A small image VAE, trained from scratch: encoder widths [192, 336, 576], decoder activation relu.
Rows from block 4 of the decoder of a small image VAE, named by matrix and row number. Rows with one number belong to one channel. Each number is 128 + 24 x the weight over its row's rms, rounded and kept within 0 to 255. All counts start at 0. Numbers have three digits each.
After each channel's rows are labels from the 100 images, of 14976, where the channel reaches its highest value: "lies over" is the class under the peak. Only what is clearly more common there than usual is listed. The data: made-up ball-and-stick molecule models. In brackets: how many of the 100, against the usual share in percent.
# convs1: first pointwise conv (decoder.decb.1.0.convs.1.weight, 128x128x1x1, standardized in use), inputs 0-127
# convs3: second pointwise conv (decoder.decb.1.0.convs.3.weight, 128x128x1x1, standardized in use, transposed), outputs 0-127

convs1.68:134147141102150108119129143116161159215113124127129141120116079117138213151139117147151133129111126093109097142126134123125140132120128128147140126118143124141148133154103134159117104043162113148118131126138057128115118120121096109121126158112108106115148071172123124129119125133148108153108121081127155151114142145147135133160121133172133124131123121139079178111096100123109151143127
convs3.68:151138108133148107184155129137139120151107106154114134129113123143141135120103148093130121149132113092118123114148098121124146108166125130130077160122096103122093146111131121140127159162118158089119138138142102126116132093153137136112108121115122104107122255161155158122123130148112122143160131205112144151165142139109122114114098163147127126136121107118140122115139133139127101112129
lies over: stick (45 vs 1.8)

convs1.15:134158120143116096139136131107107110145146116113232123113136139126133129142101133138102132115103121133122141129119121128125204128138142116127116127132148128107131066125122133133128073121155088111119117082117131100134140164117121120107124136180119103111127133149136121127114125134141125129152139160116060122137066118127118133088119115146133123110191115105156209134151114096119132145126
convs3.15:155137109148148103171172127136146140162101102157105133127106120144141137117107164083131110153133118089116123111150151115115150105171114127130068157121194113122091152108135116151115158161116160092116135145145095120117143084161131136117101132110095096100123131167129165124131117149122115151110131218103135161167146141106117118142088151148131126132095103109137122108142129139117099109123
lies over: red ball (87 vs 2)

convs1.75:121150100093108125099150115115141134149128039146125131143138125091131108137135105116096135109104127117107116159166118107109128131159164113111125140113100118119104143174119109080140154121095168176115129087120128123123124124105120088110068112125127109141143127143115099046119106166140125124131174130087155141120128180102113103131139123131129136134120100093113087118114109120099151101131
convs3.75:140139179133125122134110066143127117098140135119127125129131098128136148118125118154125129168152145158095154151115107121087153119115130062170144073100147132136151116091121117122128056083104081152103129097140124098111138137130133109142169125165092149147164123127143134127173109098142123065116121133132127122125170157134120142130141122120147142096101092147122148095170119133133149089135
lies over: blue ball (81 vs 2.1)

convs1.20:172135145100133125124124133099170126165123132128165167127131066145156153150166125146106120122145125089144074130132117125146149119132126120164136136127137132116184153107086140108114092055138092154141139140134056138132110138081150129133130133141119135137124063181142123138129128142158122133133153137132143159119102173142141136156153140158146146133134159147133155099163098124131146151131
convs3.20:152140117134170095186144126146133115139105106152112132132108115139149139112098158114138110149132108095117121125145046117115147103162130134128091124120152111126099144109121122145109154150114136101117176145146093133121135103155159140124072137121045115109124115163131157126131121148125127138066137203116075147158136140097121110150127160146114137135122107117162117118142121145107109111145
lies over: red ball (56 vs 2)

convs1.101:172132138093133092118085153126144144140125144112129155142138110127100125108167102128160123101170117119112193128148108135129119141122097094135169135130104121176114124116110113152137121106140123169170106126127081124120075079135120133127135087116117107132118128171123120123131133152110116130116120196115063120123106146134109099139123116146131127130210136118106116137153161120129180154117
convs3.101:154143113130180102185161126134136116149101104166117130129110123147135138126091150105131124151133115088116116111162133133125149108168131125144072148120156115118090143110120119138131154149116153075120156133144159125110118081149146133088106123117085109102125096165153153113128136151107123148108131215109130153177146141113121116193092171148126124140111106112140129111140143138119100111124
lies over: stick (86 vs 1.8)

convs1.62:136130130149097096146123165120157119140115096119126133134123111114120125172113160137128128129077097091100118166128160157125155115102195147122168121144132112146136145129114118120142164114136141081151141113114098122114113126138128107102136113151117108122146133151105112054137128138229101127114106143124116119115138076139111158138099124113126124126123091115121154134132125103084136101195
convs3.62:131110084155134128097153148142123190169162119114099145158176118134133123091168160103130095130119118096133119084130155104123129120126092139108127169135133124098108143131147104118138153097136154131131129153124131116138117094165102135124121140084129112092102177131168144156118099151109130128133150139095156153154129139120112153062117067163134139130134127115137079134112079141137092134160
lies over: grey ball (64 vs 4.4)

convs1.12:141157123142117094138136133110109110147145117114234123112138140127132132144102134140104133113103124133124145130119121130126203128138142118128117126132151132108133070125123133134128076121158089109120119084119110106135139166118122121108123137182123104112127135152136121129116125135141126129151139160118058124136070118127118130089120117145134126112197111104159209133149114096122132142126
convs3.12:155139104133144105153162129139141128154104103159110132129111122146143136121103151086130119153132111084116124111151094120124149105172124130130068166121187100119087149108132119141127165171117165082118136139143063125113135086157134136109099117112118100103121090167111163120122129151108121147129130221110133154172144140105121112147090152150129125137138103117137123113140134140126095110129
lies over: red ball (87 vs 2)

convs1.114:108102147123100145147114141124130141138191137108131117154145135157129139178107171124182136163132147123115104112137141144128106130064113110191159130144130115133133091110131115144125130117142106122146132133116138184138132118127135174125186121122142109117146092150120115148103133091122117136119062142124096094113126082155111161162092170136118127117084118168105152113101163127095140132130
convs3.114:152148108127185104240138133135125042132106110146121141133120126148129146129067143112138138147134112116117122115162130136137145110165129136145078149120135106129122142108103121131133143164106147093123102132167108137106137104155212126096119140120167114120124111141131141126119135148115133141074125136120118143146129132119132114179100160135104117142111108121132145125149156135119126108119
lies over: orange ball (32 vs 1)

convs1.0:129153116098123085116148133142151124178171091102134107137157115092096190144120148132187133114122130127108058142169103109124140103099190101130122138134106120128107094098137101112121129130098128110143109120115124123130142109122132111111142121117131092112157113154088109081140127181155137128145124121116106159090093099142091133114105116132128107115130109083116157141181116113110152143151
convs3.0:144140180139190132162141117128135125126113123177144109084133131115116134144134143121186132147145136133116113147134115168125144142158146128130102050115119176181127128110142150157062093130108100108101144122145092137122104138113131119126119125119099119139144131136181136081117133134138108125140100132138087129120177143148145119156115142105131152155141109104141127081151173124145141108082
lies over: red ball (91 vs 2)

convs1.80:148133145138136132189128112116116105136107130126110135145099112132124112159166137093116145111136149088127118144147147127128135125140133143141109136124132157128129128092123141123112130111132139139134131074165000126129101093147154128114131127100134168128131106102146139119108128131137121156104163098125115140129098148125134138198118131144139123141124172118098185118101144131130116159147
convs3.80:154138104134149106074160129138140126153105104156110134132112123145141136121103150087130118152132111086117125112150152120124149106170124131130070165122136102120088148109132118140127163170118163083118136138143102125114134087156135136108156119112165102103121228165194162121121133151108122148122130085110139153170143140107121113151094159150128125137110104118145118114140135140128096110128
lies over: yellow ball (39 vs 1.7)

convs1.77:096122120140118113133083107095140133215089119102137148125108106134150110124161120141144138098119136120143154119141112141101144133141113118129131127106143140128128126143117110154122119115145103141116123123120045125130090116154118129121126102115141108132134123225131118141093101115098115140110084136103128167131146126107107112137095111179140103143154133174075121123119105130102177165098
convs3.77:155139103132144105065162129139141124155104103157109131131111123146144136120108150083130119153132110084117125112152191119124149105172123131130066164122148099119086149108132119141129166174117167081118134138143083125113134084157134137107087117112133100102121076167083164120121134152107121148124130095110147154172144140105120111158089152152129125138119103118141121114140135141128095110129
lies over: stick (49 vs 1.8); white ball (34 vs 1.6)

convs1.54:128130142089154119102121113103131151172119137118126150126124093123152160164178095163123139103107105118105087116134148123128166104132115132144134130113138130138146134155101117162135101101144099147100143135143058104135148140179140125138134150122125114129134067194123123146144139128096125152140089071135152132066094152156117129148108120174148119131159133125153141110093093125140151166114
convs3.54:152138106132144108160158129138139120151107106154110133130113124144141135121128148089130120150131113089118125113149052121125147108167124130131074163122121103121092146111132120139128161168119161086119134137141105125115139091154087135111107118114137104106122246162121159121122130149110122145174130177112127151167142139109122114186094148148128125136121106119159123115139134139128098112128
lies over: stick (96 vs 1.8)

convs1.74:134133132132143121161086133121184134175099132149141134139163110128175139129136105178156151089115134118138157121135102142110170136142115093164140126142150142140126126139117105140145117121123107131132119128121042118128095117136152135150130095149151116126123119154138138139082104122104124135105074158117107168111123143118088106141126102122147150142162137127069122143094144125115205172095
convs3.74:154139104132144106178161129138140123154105104157111131130112123145142136121104150086130119152132112086117125112150197119124149106170124131130069165122151101119088148109132119140127164170118164083118136138143102125114133087156082136108079117112127101103121086165059162121113134151108121147124130067110104153170143140107122113127091151150129125137120104118140122114140135140129096111129
lies over: stick (81 vs 1.8)

convs1.111:137138143107159133083122136119168116158135144126139181111131105129148184146091131100141137108148126146137075139125123121129095139114121123184136129123136116135184142140126110157120128080159128136143141140133050129113072138121118106136127139128121109130136087208109110139130125125112120140122110091135131095080099145126125123132116133209123123144145150139119131116174099137117117154134
convs3.111:154139104133148106077161129139140124154105104157112132130112123145142136121103150087130119152132112085117125112150035120124148106170124131130069165122148102120088148109132119140128163170118163083118136138143197125114134087156134136108090118112120101103121134165139162120122134151108122147123130196110136153170143140107121113161092152150128125137119104118143122114140134140128095111128
lies over: red ball (30 vs 2); stick (27 vs 1.8)

convs1.46:137143121153114166074134128156086140133132127120118127142154157128144090084100136063154148111141143140140176143139102123119082148117137121136122141149144124098132136169169107121151166145141142153151142183150051151120178137121117142130122117114127119134140133070120143126110115135145110106130100119107121144113105105110107095049140114151121140121125153145157132154137168151140154137121
convs3.46:155139103134146104093162130140136120155104103159110132131111123146143136122103151085129118153132111083116124111151090119124149105172124131130067168122150100120086149108132119141127166169117165081118137139144101124113114085157134136109098117111122100102121223167095164120113132152107121148123130173109088154172144140106121112154090152151129125137122103117138121113141133141129094110129
lies over: green ball (91 vs 1.4)

convs1.86:152117119104118091151136132118137127159128133122175122146136116124084106136162121138204131101105146119142145153134065121097104093150146117114123134139102138143106109139113093120150142092140148134144101116113100166137148120132108145122138149132122090115146147132121107109126145123117103105083101142109083101142086117111121214175125150119084112123152111080125150166127133119113164120085
convs3.86:144124121143194132166144128150131131170113102181133140125120125129133133098107148112164093148132114079118110078121055152106139120138142131122129126122164172137121150115133114137118142125123140075108145125138103134121133075147129164098120149105062123078132108154119144123098086151123125090113131163098106167131147146124083118126130150137128134153160113111141136115136148138147074116143
lies over: red ball (53 vs 2)

convs1.121:124145139136138118107119100119158139171135128123155116136142150155138067121150155146193141124088144148162148151186052122135094129112125072138142125100138143155114091105162086142143110135142115120128121138125149170139138103121096127115135167153128075129141127138121123103125135107069125144122146110112101134115094121115125135131107113143111122121098135107139165149072161133117157132081
convs3.121:157135120122201134112141117136141111163094099143122135136118109133154138082112157115161104149140115098114095107128119135110151108134103136117133140114149156126119163113135113129096147107114158113102148127140084115125129112148138142136148149122111118108132140152120157139170037144156100096116119240119129162135127147092105131137146143141131133151130110107125161130138132157181124113137
lies over: red ball (93 vs 2)

convs1.28:121122115156131134067108114119121142120142125131127133140080152131122069124100157099125129116147150120133139148139113135117114127107144141146118133140146114144138124144156125125125139153138143133161143135141017144138137108114135134134102127106140109127149136117126130126130119127146133143099140110125126140128124086129116101112117070135133161115005071168139160144086142159118129142148
convs3.28:155139105136150104114163130139140123156104102159110129124110122145146136117104152080128115153132112081116124113147070119124150105173123131128066166122151100120086149108133119141127166169117165081117138138143101123114134087156083138108085118111099100102120109168077164118088126152110121146122129185108129155172144141105119111157089159150133123139122103117137122113140133141128092110129
lies over: orange ball (33 vs 1)

convs1.63:151149131137130110127085115115140165146124135119131181135146110131119142112131116148127126077141108108102154126132123111103114111102096103148145122136103101150109136145129099153141105121147110176144107115135058146112118106121120123142139079127124106134143117157112123139154109151093125145106156170121100159123115157166104064130127119139117111143227131088107123110123169119119176168112
convs3.63:152138106133143107186158129139139120152107105155112135130113123144141135122106148088130120150131114089118125113149049121125147108167124130130074164122147103120092147110131120140127161167118161086119133137142104125114133090154135136109109119114167103105122207163100160121123128150109122144084131158110048152167142139108122113127095149149128126136173106119137123115139134139130098112128
lies over: stick (93 vs 1.8)

convs1.85:139141143133126137071118108118133130134145131118116125136095119133129086127172135102132146097126130149120124140149099132122139122141133128143113134121115078162124129107117137130153129123148138133141097138137030144126138093128033137122123108097139139136133141120129127117091120128121134129110172084123106157117072153128150134172116114137134158122118147123056191162080127135120149156135
convs3.85:151138107134144108149157129137139118150107106156112129125112123143142135120099147093130120149131112090118124115147046121124146108166124130129076157122147106119093146111131120139126160163119159087119137136141105125115133092153083136111069120115082104107122218162072158122078131148111122144122130183114117151166142139108120114136096150148130125137083107119137124115139133139130101112129
lies over: white ball (31 vs 1.6); yellow ball (25 vs 1.7)

convs1.14:115159127141120098143136136113109112141146121118225124113142143128132133148101138154110136115098127146127142129117124133128209129140140129129120128136170137106129075128114129133130091123156097115120120069118097099135151168122126125113126144188128112116128145159140123131119130138139130130145134169121079115148065120129120129091118124151135131112206108114172194135150122099122138139126
convs3.14:155139104133142105097161129139141119153105103158111132130111123146143136121103150087130119152132112085117125112151137120124149105171124131130068165122148100119088148109132119141127165170118165082118136138143102125114134086156135136108085116112122101104121072166080163120120131151108121146125130214110146153171144140106121112116091165151128125138065104118142121114140134140127096110129
lies over: red ball (87 vs 2)

convs1.24:161124123137153091083136167130143131123126135129145128132126118118144179179088144136109134135123127113124072153123144139126154124123147143122138132127143131145155128153139137143150130116138138101110169127142093127124140129128114122133113143130146155126137104172128129130133124137115134147121116006139148127121133110144118116130122127172132145140021057128140123137081126154108099117127
convs3.24:153138105134145106162158129140140122153106105155112132129111122145143136118115149086131120150132112086117125113151036120123147107169123130129072161122133099120089147110132119139124163173118162085118139138143183126115132091155152136107093121114112102107122103163116161123106132150110123145121130178113038153168143140106121112102090153149128127137118105118137123114140132140129097111132
lies over: orange ball (51 vs 1); red ball (30 vs 2)

convs1.76:101120117117140114133082101092135131213095121097140151123120099134149113126162121139142139100117129121142151125149103140113143123140113109112128127107122136124128123140114105160119115108149102139115131126124050124130086123158128130118125120109139110134133118232128122142088114109099114135109084130105135162125142132104111118139087106174139116143148127180079118115151099131105171161096
convs3.76:155139103133145105154162129138141135154104103157110132129111122146144136121111151084130120153132110084117125112152183119124149105172123131130067165122148099119086149108132120141128165173117165082118135138143063125113134084157077137108083118112109100103121096167080163120121134152107121148123130071111123154171144140105121112144090151151130125137109103118140121114140135141128096110129
lies over: white ball (64 vs 1.6); stick (27 vs 1.8)

convs1.92:124114122109126124121102146129138109240143134129129156129135028156128179126152144147131131129090135118118095131100133121134146126132128125173138129127137121138145120120089134185145127087138138111141122126127033121137122110096131119123119119151108132122130127142112120136126121121129118119097121121107145166095099136182121138136084104178125131127128107146124123142166132120109143121132
convs3.92:155139103133147105119161129139141139155104103159110133130111122146143136120102151085130119153132111084116124111152025120124149105172124130130067167121151099119086149108132119141128165171117165081118137138143073125113134085157136137108104117112129100103121128167129164120122132152108121147123130192109126155172144141105121112132090153151128125137102103117142122113140134141129095110129
lies over: white ball (79 vs 1.6)

convs1.27:125104113120211123102115132103143176155124140136170141143160119128160162139133100131162109127130146097121139138091119128112126152134090115177113150123108099141175133144162078116122100139106121155157122091110112129150137100121115128119132086118145119078122119133130115148133102128111130169150130113128108136128088141118111112133113114142123137122197147148120181140157128110095184181097
convs3.27:154156128149110113155170144101150094132100098086123086090102125127139141122119128148114139140144090134126112133114134079134146110133112154152116094127125111120156174120138140129080159113119166159134146150158099120149180113139161115171133123126123099124137123092099144180114107120154117146093115152139104129093132126096113168127150151128150095140089122097053119145134102135151171123165
lies over: stick (93 vs 1.8)

convs1.65:157153145100151106082124142124166160162141137135113145122116117126129187139150122123122139134116130122098079143128116119128108135110127125181138127106129103149151138155118113163132109083152123145146126118141076116111096134122101116129124145123111101113149099186121112134135119127145116160099134071121149145114157141161107116166099143206118150112131104139065180115079119124084145138129
convs3.65:152133091131113110082168142145136155156111107156115130141120124141143132122141143089124115151128110079119138098157169119130147109168123137129065172125145096117088145112139115132136171172123171082121095139138142124116139075158115140115094109105171104100115138161090162122099144152103127159137129178106173148173135137111123113102080111155130122136134106128144115120136134138121089113127
lies over: stick (59 vs 1.8); red ball (27 vs 2)

convs1.55:116159106118112129145168127116149121159125108078104102085098129121107142162103167088085133147114117124113124159163109142118122142106165134109147148106095127134125074105132127092115155135152144122133157100110128135138150128161141106112151116126120114157170141156145117091112112118201118120104183139088088161136143102130089146106099120073125124114131141146125141114155112099097125125182
convs3.55:150148155113147123156142138114183000119087104162137110094111110140158146139111135127132156153152119136102095137128120140139158116148127134128110131096115107139112136102122153145100134140098133113107150127145112132085118138108181133125133121171150107159156120136110170111119150118131105140128105135153127112140129145122144103137112134119150129145129095091118155123156167143181144101097
lies over: yellow ball (75 vs 1.7)

convs1.124:148123135167134175081119125146151131115146141134114118142097156141123079141117137118142137104100133163110080137141108123148106163133140090086160129105183119097116135128130135162174128147137129124149129147137082140127166136149060142130123141147135148123130148160140120134109128120130133150100117089131139148131081118137135124111095085187159160099107106129178139144054146134114150134129
convs3.124:155140104131144105153161129140140117152104103160112130128110122146143136122073150089130119152132111084116124112151139120124149105172124130131068166121150100118087149109131119141128164170117164082118136138143100125113134086157153136109087118113118100104121090167079163120092132151108121146123130215110095154172144140105121111152091111151129124138123104117161121113140133140130096110129
lies over: green ball (66 vs 1.4)

convs1.122:139127142154146148033116106127103182119138138127107123139120144135128100112126131143123119113105136153120097132146092131136146139135144142097148128108129112096120135124120137150170120146132124124157177132126101156124179135142041137150124113142138142118125145151145127134116097125126135154097121106134117146126077123142109113119120195190154141139103122132174141160051131127129156133126
convs3.122:154139104133147105170161129139138122154105103157110131130112123145142136121103150085130119152132111085117125112151104120124149106171124131130069166122148101120088148109132119140128164169136164083118136138143102125114134086156096136109082117112124101103121110166069163121099133151108121147127130093110036153170143140107121113153091134150129125137172104118139122114140134140128096110129
lies over: green ball (60 vs 1.4)

convs1.96:167133137088138105126113149125189145133127150131130149130147109129127155128165106122127140117152109129114107117135098134139159147124100109153160139126107124181126132133117109151138114105133107177161110109127021109123069105142136111141131092120130112138128117161121112142132133141093129128115158172135068145099121158145121100132120124168128120122208126100120116119133155125121169144108
convs3.96:153138104132065106186159129138140140152106105155111133132112123145141136122104149091130121151131111087117125113153183121125148107168123131130071163122146102119090147110131120139130162168118163085119134137142195125114123086157135136109085119113126103104121125164072160122113134150108122148122131188113082152169142139107121113167094152150127126136118105119145116115139134139125098111128
lies over: stick (97 vs 1.8)

convs1.83:144130129104129139121122106137183150126175128126107139128088122129118129177184131063114141110127118187127120126137111122146102135138130125171090132106128070134137123102113133140164127107117138127140088080126067090114112100122088135114125126115146166132129130119120117124100099132133141119115165080120113148147055143117124140160109156096124148092119127127114182151100116129096117130134
convs3.83:153137104129142108147160131139138126155107105154111132132115124145141135123107147092130116151130112085118128110146155123126148108168124132133073171123145100121091147111133117140129165158120166084120131136141105122115134087156077136111097115110153102101120255164096161120112135151107123149128130131108172150170143139110118116114092144150128124140124106120144120115138133138123096112128
lies over: orange ball (50 vs 1); red ball (46 vs 2)

convs1.22:162170122092141116126110152126108113103086115138143110108094115096150146133131121154121130111108118083138145162119121148115143145124168113137112174133115134109130089128146104116110142134244096127158137115124113148115113116146127084093120103144137125138153166127177109112120126168112115149095083121122094090143138135143119168125146132105159113122121091147125161146154124094096124092133
convs3.22:102087098137152145108124135133121168168199153119118182157206158134091114098121140098123125113097140124153135102135127151123105165127108140117133150150125123129128122128164121136159142129125140128133091133119141125123123106159148125128125128095162131102080166112183124135154086168128124112112138143091099147132145127171127138142138128139082139116120131142175062113131118108088127125103
lies over: yellow ball (69 vs 1.7)

convs1.31:154128134128150079046143156129153124115123132123136125122155114116135208178085131150112136126111121121124082145123164138131156125130141149111144127114125125147152129147112132144161126097152128092098126118146136114116100130138141120126116143138140157129127090180128125132136129131108133138131106000135132136114142131142119129138118147162131139137085115119155105127107114141124095157117
convs3.31:157140103129151104193163130138142134155103101161111130131111123147142137120115152089128118154132111085116124112148061120124151104174125132131064171121070104120085149107132118142127167165117166080118142137144100124111132083159133136115094116111145099100120103168093166116120135154106120149127129098109146155175144141106122112123095154150129124140100102117143123113141136141132097109125
lies over: white ball (34 vs 1.6)

convs1.29:121118115162109145104115110123113145118141129135123130143087159131123066117104158105124126119145153128136129148143108135118120132109143111140121134136205125142141124141149122134129144130140143132159170146147020137141137111124134136137105126110139120128147135119130129129131119123148130147075130097124121133139111089132118101108115168143140143107004132168129160158100138158117134121149
convs3.29:155139103133150105158162130138140123155105103158110132130111123145142136120116150085129118153132111083117125112150102120124149106172123131130067167122154101120087148108133118140128165172118165082118136138143076124114135086157135136108103117111141101102120231166123163120120132152107122149167129095110136154171144140107120112154090162150129124138151103118142121113140135140126094110128
lies over: orange ball (32 vs 1); blue ball (25 vs 2.1)

convs1.94:140132140160128164122119125163119117133174172085148143096125139147146131128140207092165130118152125134099127134136138064146140136081138128148126121099135116128130071118134108159145075123154068111128125159126150173153122127092128113119189140131118104132139121143107166175130126151111145141150069134139122124132122079151140168118135133149151138138135136086132142117117148142133126136144
convs3.94:127132136136122128122083124154096117121142147095148114134105141136115082171145066161077089103110151127153178161114141124127131136074157121120175126163129140122161110149122091044122114118135114125161145092109136101146127131142131109129130107134120170133130124110096115151126148122102200121134136121132141107119104087133091134113130112131148107112134147165116136169114096107140124142164
lies over: red ball (62 vs 2)

convs1.26:130116118156119123026112120121138139120139130133123133138102148127127097131103156109124128118138146129133121148137118136120123129111140128142123133132201133142152125148145124131131141119147144117156128147148073137137141107119168133136109137106147131128146131127130128131129121126144130143104132052124125135139130089132102101116116084150139165111000157162129158140070138157123121146145
convs3.26:152138105131135108148157129138139119150107106154112133132113123144140136125106147093131122150131112091118126113151056121125147108167125130132074162122113101120093147111131120139129161167119161087120133138142159126115134088154135135111100118114132103106122224162121159122122132149109122146124131206112063151166142139109122114186094148149126126136161106119157122115139134139125100112129
lies over: red ball (26 vs 2)